A small image classifier, trained from scratch.
Model: 4.89M parameters, activation quick_gelu, layers 8.
Data: 97500 training examples, 52.5 epochs.
Rows from block 3 of a small image classifier, named by matrix and row number. Rows with one number belong to one neuron. Each number is 500 + 50 x the weight over its row's rms, rounded and kept within 0 to 999. All counts start at 0. Numbers have three digits each. After the name is the row's rms in percent of the matrix's.
After each neuron's rows are labels from the 100 images, of 14976, where the neuron reaches its highest value: "responds to" is what is common among them; "lies over" is the class under the peak. Only what is clearly more common there than usual is listed. The data: simulated telescope pictures of galaxies. In brackets: how many of the 100, against the usual share in percent.
# fc1: MLP up (model.blocks.3.mlp.fc1.weight, 1152x192), inputs 0-191
# fc2: MLP down (model.blocks.3.mlp.fc2.weight, 192x1152, transposed), outputs 0-191

fc1.683 110:453472482472487611571566475468464526496535538539426655491404447556528626478552511499452473487480472480500550514476521489471515494515586484455490529537466452400497548452470467441451545430522491524511511398555441463523526479538501425487386519334515537509439555553461496579517498537548496532457553452488517394541488509538569474462548455529534458538395500413527510625515529479497507498517517454483482528523558478552536443471493474525529365491467480419430475550494634463629467555551409545574556518538466451537434539476533498445449495540493465497462535477433476507450460505587494508
fc2.683 098:604467501428465491502466469468598549486399468462528451549542596590521563476498650522478429478523602478521573465576422447521421470489552527504497483494514538489476445506460505458473564553512400481502460484512487507501564488416394494516527505494512522506560438488523501580486452514495443453524476556538486471540430512531489484494544530419440536546469504437452647441540376486474484498461507555378510421510490522548604565512521483494414543443537479412559620440534429515497482495519498489546446523527499617438569450510448514522509521491447602494459521434512623533448467469530508518
responds to: bright star with spikes (54 vs 25.6); merging pair (40 vs 8.9)
lies over: galaxy (65 vs 15.1)

fc1.371 149:547434530493362411538453478473478530483496502540470443519531466583483539470571516655456576432425480445523561512492615521470419477514470491402511464440515507577507542526453482478428563438499485503492516524552526499513534421567521419489570482609502553552405529533494497584564516568517508499490500533508526465540688508548508446482471478505556493505461467448573586495534496493543561508521513476635468505566539472525519445468456505518510593531500477431446406530503384493483486462534443527558405456553510424527509481462484502428441495529490397482537464467500495462454448545384505498
fc2.371 143:470534442512459503516525594596505471436515497441465466531495441480433481481455548530522617501498374555482494489443535485567599542434517460491471524499536503496562457454524509517537478461499588514429430533444494437516447480445393549490451562499484452422505579482462547516458479464506519502483549451451536567468641558477528547465546505497524498513498493505394623487536604521488409440501525430620544544388494504450537539454477501534519447437491607537462431526458489548429410502465538446469507560448495451473475471516498419537582521542495441422478499622477413535559583448516533421
responds to: winding: clockwise outward (74 vs 13.6); barred spiral (37 vs 9.1)
lies over: galaxy (65 vs 15.1)

fc1.13 102:478434481496497607550543478475452551467510506520463638541431482564524625462556509468461476470456507453529548524480485498511496463517588480499512498538496486395490486431446486476473537460506488527515492403581437459518535504492476419494418490336567564531488534570470454574509540507534502532489554476507522395553472509519551470487584441552495472513366509419508517590505509454458489519511507472479466511589544504543514465492485493531515368441485500386466479507501645457615460575540427534590553468535493459527401565421569492446432506509504475485461562479438482534457419523586504460
fc2.13 101:561481520418485504486484479470586542476389446458544475551518577555534572458513678511470430499531602512534526479544415444503475492481558557502499509471498579487478453511475487459488529548518417477487486469494495485483604479430396524489484481472495512493580459483511495548489467476473456435552474537529467473516396507530480529490534554417461568524475486443456665455520397503465472464481511539361520422503513523562633571506521473488407491448563444423562624413537466534492463508511537491541489544484510611422540483514451469525555549476458611462489539443528603494462482487534519510
responds to: bright star with spikes (53 vs 25.6); merging pair (45 vs 8.9)
lies over: galaxy (68 vs 15.1)

fc1.656 108:542511552470408396556450482442486517508482489493453469492504462575485480434456522684490601434505417496518524535484647455504467520482455470436515504493554512567488477558448454517504583438478468513567539546490504459536568401477551504495552490589429558515496520483490463592482479485510544488488504576502505526495686485479539484471444495511564488520549530458507558426502499512514516533522527467665528515464492447477496500448503490494485566586555488474426366527484402536498468441480444473479416433483502401513532416494409462484488534493531370503504470483547452453541496518411505544
fc2.656 109:426570488506472497507503611581491485414497527504486446491537428467492514421467624561488514498547431527489480498435509503614575509455509469478463532473542495472555490448487508599541508526517585543433418538520496456525487472464322518511433557498590465447485590510507560553484463503544527601415576474479522537508639546459473558481542473569517467486484491509462628482511556506486475466494532425579569540428492471505640507423505438502485448448489524513504475570445543538444450536522515478499543556521524473516375497565555454522542458469483472451489554601461424525569562487522456424
responds to: winding: clockwise outward (87 vs 13.6); tilted (39 vs 18.3); many-armed spiral (38 vs 8.8); two-armed spiral (25 vs 9)
lies over: galaxy (41 vs 15.1)

fc1.74 138:568505542516388394509393527517540501531505492557491421502568495594481493494527482639463587453490499499501535530523573487418413469486458519389548458453503536607449544570513476464447608489536494461526561544505553498516487439582556484441604546624471512530463501515499477592505502501496493453518509503533513544491661498528513490512447529458494505480484527471516514448516494529512526534494496491629480505582491486517474510508500526487515631584464509436490436499509371486416515395481510519541352445571471478498544488475423533496456530488500456487517428490567515453471510510358509531
fc2.74 133:468525457530452521537517617616463473464524493466460498492463401478490532453466604552519554515514398552488471513409521493537556520452487440404459543549523477436504461464471508541541496509500611493459484508512489466507464515427397513480434488447511492455512623499444528503451504506503496535454541473496475540506697519471539501487515507498523442454512527499434609534486624535490419464508508421691544553386499525476601491424501436489496438455517530548457434551460542554473464547481485474486536525461562443517453495556524453526535513487494436460475489626454383511540540478544483476
responds to: winding: clockwise outward (65 vs 13.6); tilted (42 vs 18.3); barred spiral (27 vs 9.1)
lies over: galaxy (44 vs 15.1)

fc1.629 111:574510536514382429547436476464490543465513531457460477533534436590501497525531491591409558421457454409503558402506597453492445517457490507441495450464545491543521512565494510499479570451456502485491481523461518444553532422540554429565586512573466500569454552460445490619535469457531504511502502482510538487535645518526558538466467543458536476517433482437567523472517536447473524519544536439633464539483486433476464511469455527598470600554481503460450433519463383471442448430568480571521404480527500426509561419487413490390523476546498401472489436480542479487480524481390538471
fc2.629 128:463516412469489544505464547524522462421499434506526454471540505445567497407448589557528480524570467559500468511446510445564499503548521502382560478486474547423527430516499517544553453552493510580489423532581498512392556485376373571433471569441485574396494537572504501484428528515454465481526516448507472550494650448489463549518550440535483548498502558561391577511513523529547401508456482508598538457431458559572617506472538377484456421461475504513512497484526473524447450569464533440500546517502541508418472496559486507529463538462445477488483550564493485557589484519556450431
responds to: winding: clockwise outward (69 vs 13.6); merging pair (30 vs 8.9); barred spiral (29 vs 9.1)
lies over: galaxy (56 vs 15.1)

fc1.470 136:521445536461419515565453537504533502546492518524490535474437510514553495522485644666515504507530513559486475476482531474423445499539521511319516496533489545501399513528429488436519533511538507460532581524519545556481501466508319517471539484487482561497498485543506501463474515508495502422528499469492462438442651462539527481493446459503495498445573562562514667560501482561529491498505501488616541492505533597594716504477568463459510482532525421524510440507530452545554536530495441472565512553517494498492490511547512526575492525449487463513527454512492544441509504521552462560
fc2.470 188:483544425538497550471546539516529469487514459512491481538524479520367520491496360523505724497496355513436503498498520478555528445509502542550531524519488500539568464510515541529493482412491576564495464500463528491468387485464596507442437569496474487479481532494496529533466476499452498437572475501478573528524575567453490510482565507526453553476472492461428473497569569496505425527465474472571438497445454487373302521545502660526544455420494661505444460466522518423494502492492548518473547477480494469446462487525479515490480571568497487492518470541527436532510476469524495460
responds to: edge-on disc (40 vs 9.3); winding: clockwise outward (31 vs 13.6); merging pair (29 vs 8.9)
lies over: galaxy (35 vs 15.1)

fc1.364 138:455456449526547582484581516511544450541479478528516629509378508537484588501508463516534516523487486536482493436453463474474516496482576540476525564613500521341550458497523505468505436527528528503509508432462496463468504568415490546426371532342423506465513524499486521449439506456485477441537439410500506498484479524514498478503555546459515529441519560499460477643528490549472412501472503504492506520489482546510462560544517554495504361477509539497523518463488608505653497643496516513480644533488514537447421546526462481514496576492479544472478447518552486543486474551633528484
fc2.364 153:601521508519427443498438440436583558489484457434521424542560531591491523509487534521453429437457598462482558460599437415521433483515515543545519397395459593579474484559469520493486574525493467501502487509490514543503492419451444493538554504588479523507525441478558481557532421471446439479519471519523509518540407515525490507551569542445470585577473531449466484410568432486428485505456453507388481458466500451513560576504473515551480603496488501465542582478544362491441474450534546557556420496484467570456593402506407493485543541557478569491567513463542570474462503479408536517
responds to: bright star with spikes (53 vs 25.6); merging pair (30 vs 8.9)
lies over: galaxy (39 vs 15.1)

fc1.573 146:575472542505380391571422451465460526491492513566475441523554459587506533449578531598456550464453484463510545497505607526492368453520477484406509428444478508568460544531483469505454536468510487481537548523578532507490507414573513448481614474596544524561431515565476490576541533565540479503495490558523517465518684524543495451490477476534495483517455486450582589516515492480501592537518507478629462514598510491540515441478471482499499594550464479421460417537492396475470508454530460512547437459555526432527488499447526487442438483507492409518517464479494504466413444562392489527
fc2.573 149:494514479522460487536514572569507538447524520424462476506485440515422527507467559532472615479485378513469509488493550516536585512419549443469437491475574465503547475434508487511503516426473577496433430491425457415563473468472390493543456602505505506470542589457489487569523476461553568551449576460495521513519654550509537525446566536507523442520433460451423607478532565462491468464513568435624512526422520477473531536437459490556523489388488613493427424558425457546443405496526504493527492493467481433512505466521479438461564471548528429431494493587444406536540562459499532422
responds to: winding: clockwise outward (74 vs 13.6); bright star with spikes (53 vs 25.6); barred spiral (33 vs 9.1)
lies over: galaxy (63 vs 15.1)

fc1.534 063:491508509511487531494501457502430541446485553487539532525491500462535475495538683464475359509508589451482485485467425518496523490501534451537494504495509450493503447419424525579516556546487454547455443469561444482488526517464372483543486491494599510554575484544466437505525449466558542602457541492513524510531415523455455617453501500559531453465467498517511697513509539484405561428523542514382449494492516481537676516432485463522507507455494448511542596505484465453471497487509430524464503493435496541541416521545552447450554439466507566474475658489421505541521492483468517478
fc2.534 049:531533565536504496486463418446534531498455479515580458486503579452418565550510696501484585513517466543549445472449542433515580500500554503529522510473492543564411485539549435494509479497550391433539516487552469525493519532454425507471537500508518578503558387540572504516495487525463488410548456465548458497509449442597466523535497487470467509518513507496490636498486363480484497551514506553461544430483508561513677555506527438460478571521501531554558503438514439604442507440527539476599411574534444516467579476478473502545509522435478523550560514397519588470485552445547474533
responds to: winding: anticlockwise outward (62 vs 13.4); merging pair (36 vs 8.9); barred spiral (33 vs 9.1); kind: many-armed spiral (28 vs 8.8)
lies over: galaxy (42 vs 15.1)

fc1.544 083:477506450508524586515570454476423522469503476494460588571434472543473671456586562426446422467478543467554535493465482515529507465476571511561501509517525463421502467420473535552464518485470477526481466423607444458479559552523482405490434516382576576524448543549442487546509527496553482543468496496509500440555434494519547505482536451526504485454374461436497547558509524454507546487540527470413437515550537464493516505486455496564510399466512504411471545473464613426518403555538472554597575453516569494534375514467592486426467484526483490489450616479442482559468437522584506439
fc2.544 079:534473549387478485492495520478545587529385491442535490533512550557585563506503646502488394520545616548583527479551393475461491537443573511463437479483539549481497456481513499466521521573533466464472490489484483464541577520453398554527449489481506516472604486465499495490481453463522478487509519538541444464462415475532503519479531569424513526476515481512478655477482436535450483484477554500385548445513513533586625573467535446462385523499592368469549617449514482602520470521518567435527511559485504608459520476516459458548556495451490612468493506490482555470472510494530494536
responds to: merging pair (48 vs 8.9); winding: anticlockwise outward (42 vs 13.4); barred spiral (25 vs 9.1)
lies over: galaxy (71 vs 15.1)

fc1.357 050:540521545470525513514402515547524452517475558444556479455517532558521621544551608585484463404481535461486483475464491506517431498482484484406591422481480515519480497572502586522438611551455523471429460460588560502493517481425483439446589478553441613550494474580522389524441485384455452490531486549498459503493467470540450535529451479425510465530416564515512586457497465592510461524514492510454505493417407552524558575490478463467476553587553489475535538501516397450389508467502454506587443448449524542498570452579407526408485547453493514523561545506580567522463475554492461488
fc2.357 056:479434507433505503517514518514493569442422487477512508508511519474515539484530738563464385501515569495493491500516509505526522541469554492457470522484534526479503515503484466519537519520528471481463469466485470466501579495490313518477462539432497514461557483475522475485497480442505509464514493503502458460495450486569500525458506471458509504474554454517503782570508486527453523450475527521462569485543500534633715509487526392473424451451521463456482536456512564589531475558507523485556519500428500513488502505483449409516562496438512511409516526519511552518475514476551514475
responds to: merging pair (50 vs 8.9); winding: clockwise outward (49 vs 13.6)
lies over: galaxy (61 vs 15.1)

fc1.111 108:466467504481511543490574509472394547477460513482506532514455477519543585502547516497478336538463526472501512474447440564503541486467542418541442569470520411460546510386422515526481502523478480528479436458564393506516523509513363473584471505414570572533493553495476413541587530492549497645405534489535478450510389454531502488481494429526504458504449479449552523521491519440465606468522538476394463520515521448539492451415477442490447434471494446498532570562486589490587461526550396528585501450486482538611460556450496483474504402501510558485460597485409466545501480524506495453
fc2.111 085:517578475408580513443507536562507405508402508496575461510513551450458427508446507414533421573532635546515464533479429520526523505494432553575485485544527551487501484569615501520534463575496506543530505555503510491509548573496469578536479490516439463458495502506459515463522492549483527512468506544506527608438343491432418497480477540486529543466538494548463424528438507525568473482473529556314537586439487498494575538522523513486401475513560512498575613516433549537521472517430608479433560530452536599480543476532506447546524484496463605495519518585577538466546537468553467523
responds to: merging pair (53 vs 8.9); winding: anticlockwise outward (44 vs 13.4); barred spiral (25 vs 9.1)
lies over: galaxy (81 vs 15.1)

fc1.390 075:369510448485552634474582516494435526432463524503504636491465521414522522472520579473515422553490533502464479502460459557553529463521521433484526581565513428416490495387444527503495473515513492536473491490555435515480505607463477498488365509363570511510519494556469483420496535526527495571491539459498485488498507520470504518480508433551477474455504520548523550592514508502436527460519491491460495511507559587556571465499522506475504386453511451585498516532492644502581513588524406500511602493476465540536320602496569493503462482499474514487459579515404486540497456510587503461
fc2.390 061:516437580431483460519454518525512555484403458465526451523555558498470575448545727534504561511587454534479461569486508481468477510500594538510524520412478552537499487537462434436533511524496458444465473504472521487483495522496426521458506533448497522503526511482534505469495517482463453412541434529537547455506461538505469453530528541465496525529499468524456792462471420481470498468491503537467533427501451539604664495416506443491431451436478524502566487428557437571504428463513551443503478503493463556432539568504474467530578494466501546431501477499519524479486509486532438493
responds to: merging pair (54 vs 8.9); winding: anticlockwise outward (43 vs 13.4)
lies over: galaxy (66 vs 15.1)

fc1.318 109:443505506476494498499501497526340593456472571488498529492447490480551434487556468505472463537513560507483505509485467630517524499448524400509447530520556389503478536402477496570508560510523493489524525572525389443564509575539517496624468483507613528564470500481452481484594543491574537646399601521559483473524435491541515508447526487496509407504529474500556464454508528397500579463577528453435503549472586489601469470418521474494442539462511391525482556605447510505479507476548439523506466473501522521605458556489524463512495370526513527473450545501379497459480486502438488493
fc2.318 072:501519437394519486505474573578546525498380467491519437544606527473459507499540649477473467496503568454488495554567416492545456470489564562428505499475508551533528457526519562535487523515513501570484481508397518464511468484473526501479496572506524438452555589439447534492462523511491468489497510556514525500550415583461505498522580508506450541548510416473490618492569520500467516434451493524400472512577463514599619606478498521535376509496513519488548551500500471474515447467584506525430527492453421554434597492495502378493617525557440582442462366558538470567553489458515512436
responds to: winding: anticlockwise outward (66 vs 13.4); barred spiral (46 vs 9.1); merging pair (25 vs 8.9)
lies over: galaxy (44 vs 15.1)

fc1.219 149:568523538491355402481364504492559495528484493546521401470593501578532540513540492640495558461470522505494538534529522473463402484525452542394569423470481546579449497574505484478465576521534499485512550583555561506522475435580523453412599509619534551500505466533515526572474490521477476451532499537467456554496610487526480481536503491490470500500466481437527499406483503563543509511491489512600506498584486497576486519538489484464508637581498474447522452503506371471394513435467503501582392519560449500504557482524492553457431548495504487509529421490551535483459477474378488550
fc2.219 129:514540508453457520565508597609491510550417529498443515499451412528486519485530567545472538498477423502494513500493559506474542507461487475307452507528540485462470507463518452477509470476518587444535531470497492466545415489499502497506495495441488475491463610480466523567481514551530519546444532465517448545551750507503562454493539505471504451489465559447471574537494604505547460526559520417692517556411510483527568496439512440508418469491537550500461430560438495547484520540538514536496538526530538424509496514503514490502493485503501422515490389631464391482551528550550472508
responds to: winding: clockwise outward (64 vs 13.6); barred spiral (31 vs 9.1)
lies over: galaxy (52 vs 15.1)

fc1.141 089:500441492487533642530567487485482548494508530525484651536421480590522625465546538436480453505456513473519521489490469488491491469514563454496514519551504480419494497451447490458466482488485493512511509419578418482532547524515490417487435483363522604545456523588468432566523493518517533533479538452497522385536450502541522464506592419553493462511382514420511535620496507437460484491534491491441469510545555533516522428488484468513499361448485479416482495513492647472607464536571398523596553463518491480546379537451537474457449505496517507485469573485449486517461462519595498448
fc2.141 085:574479530405478494492495488486541546485370453465518489535495562573549576472517697488438411475536592490528563474538405443502465484469534531516487471452510548487457460509462489474490528549530433474480488467487478458502577476439398511503492473479517494492577475444521521531501449471482459454532476533524463452520388499527494513497533553407455544539470480427478699448503410481456479461499501515371497430512508484575640562459510487495395505468541448417551600423526461516506429507508515489537499564503496602445537455497442457518564515482465606465469541465516570478438487462524496540
responds to: merging pair (48 vs 8.9)
lies over: galaxy (71 vs 15.1)

fc1.427 082:463450479497527541478527477520389578483479568483508566525456508548536520523596572429477308504464552473509485452419415570504526488492570449495501520483528435465509511422458523476482574509478483503477457413539447466494538555515380475533445498477564542537480478516476473495550493502573508567456584445538476406537335512472483489488528474503526439443445509475543558599505508475393596470563545494344472521481530520539569495474516501490497462493535476466509606536465510485508482552577457524580577497477473547583374515458527422449534456488512581464457591490417521526463451527493533469
fc2.427 060:457510614491563518504507464507474460495439462553515473481499522413460521465545624513549553577579470568554389551454558487445490561537453547516552543540471540530428482572547476506594474478556481469524532547591510549460464591502498517437568455488492517517537462573488549404462541511473472438546438531502507542421455436594500510537405527495522542454580557593554484525364520520541522561515492521472533479483474566521643521528535482390475480598557502622490477426547464522486556524489541435564497551534543499469594478493537565567431521438483512558530526518538480487494491555591396525
responds to: winding: anticlockwise outward (57 vs 13.4); merging pair (43 vs 8.9); barred spiral (28 vs 9.1)
lies over: galaxy (77 vs 15.1)

fc1.639 115:441485516512568498442539498481467499501535520515505563497505526480541527473481458377506442578526568503499536558460364540492549465499585474600463560520501449480510558436494489522508478527506457488507490504552482480530494519541457506577406499388526487508412506516487455539561558534517522536465540481570501515490285463468484447512501435557464481537451506492557434529446516460583587463531535485263519495486498481547471420482515492464492425436488467479518631557490633486559505500533500518509494481513507579537500594455491490499481423510484599513473598509458567503562487585539464456
fc2.639 112:436486474345519476442515533550497580490363513449575498520505549443580432532515594428503369549527633497475472491476411545535495551468548479467483511525534484509478431441469524513494558584488474551508503555501515452526557573466480517511391504498561443462579519460443504455475461553494523516494545509493461507497403488417457488456515562536534510465537440532442521480496496524450531494423528551379508501542507490597649533484460412515354504475558400532559598539492597533559525497515474503452544463525449596526476524565545473508496473498500607520444489509457540496552516437483502505
responds to: winding: anticlockwise outward (63 vs 13.4); tilted (40 vs 18.3); merging pair (35 vs 8.9); barred spiral (35 vs 9.1)
lies over: galaxy (50 vs 15.1)

fc1.580 141:518474486509477563536523512501499521534516521499429615496392468651481664493563479518466469463454460483494543505454478512443501467496626480475459520531481457387509514444474490442438527458477516495479492310532420495507503476510453422499457522356482625567478566529488435600537482503510498540461529422516520364527471507592564492492554546523500484496423505401529463612556501437501492508535519471450470535476557505535487469473466526528505418478496523465458499527487600488601506573559411545612526449540483474536441516481499517446475505505536501489446549509477453515471458485548513449
fc2.580 160:617496530436460470481463433436586527537400453476551438553574557648526555502506474461448417458459595456492594503616441438501403458517513562490497416463481579536447497571521467490452542554520443479552527488526527535504503445469447482518552488548515530477528430477548506567502465544460427472521467552503471487564431522537464458534583527447419569566472486411474446457560411503492463568465473560418452450517492463557513569523503501534396558490537476412572580466540433460475525484496534550543476518579473578442591442489452563515463528533463568525521476447567589490426457507461489537
responds to: bright star with spikes (60 vs 25.6); ring galaxy (30 vs 9.4); merging pair (28 vs 8.9)
lies over: galaxy (56 vs 15.1)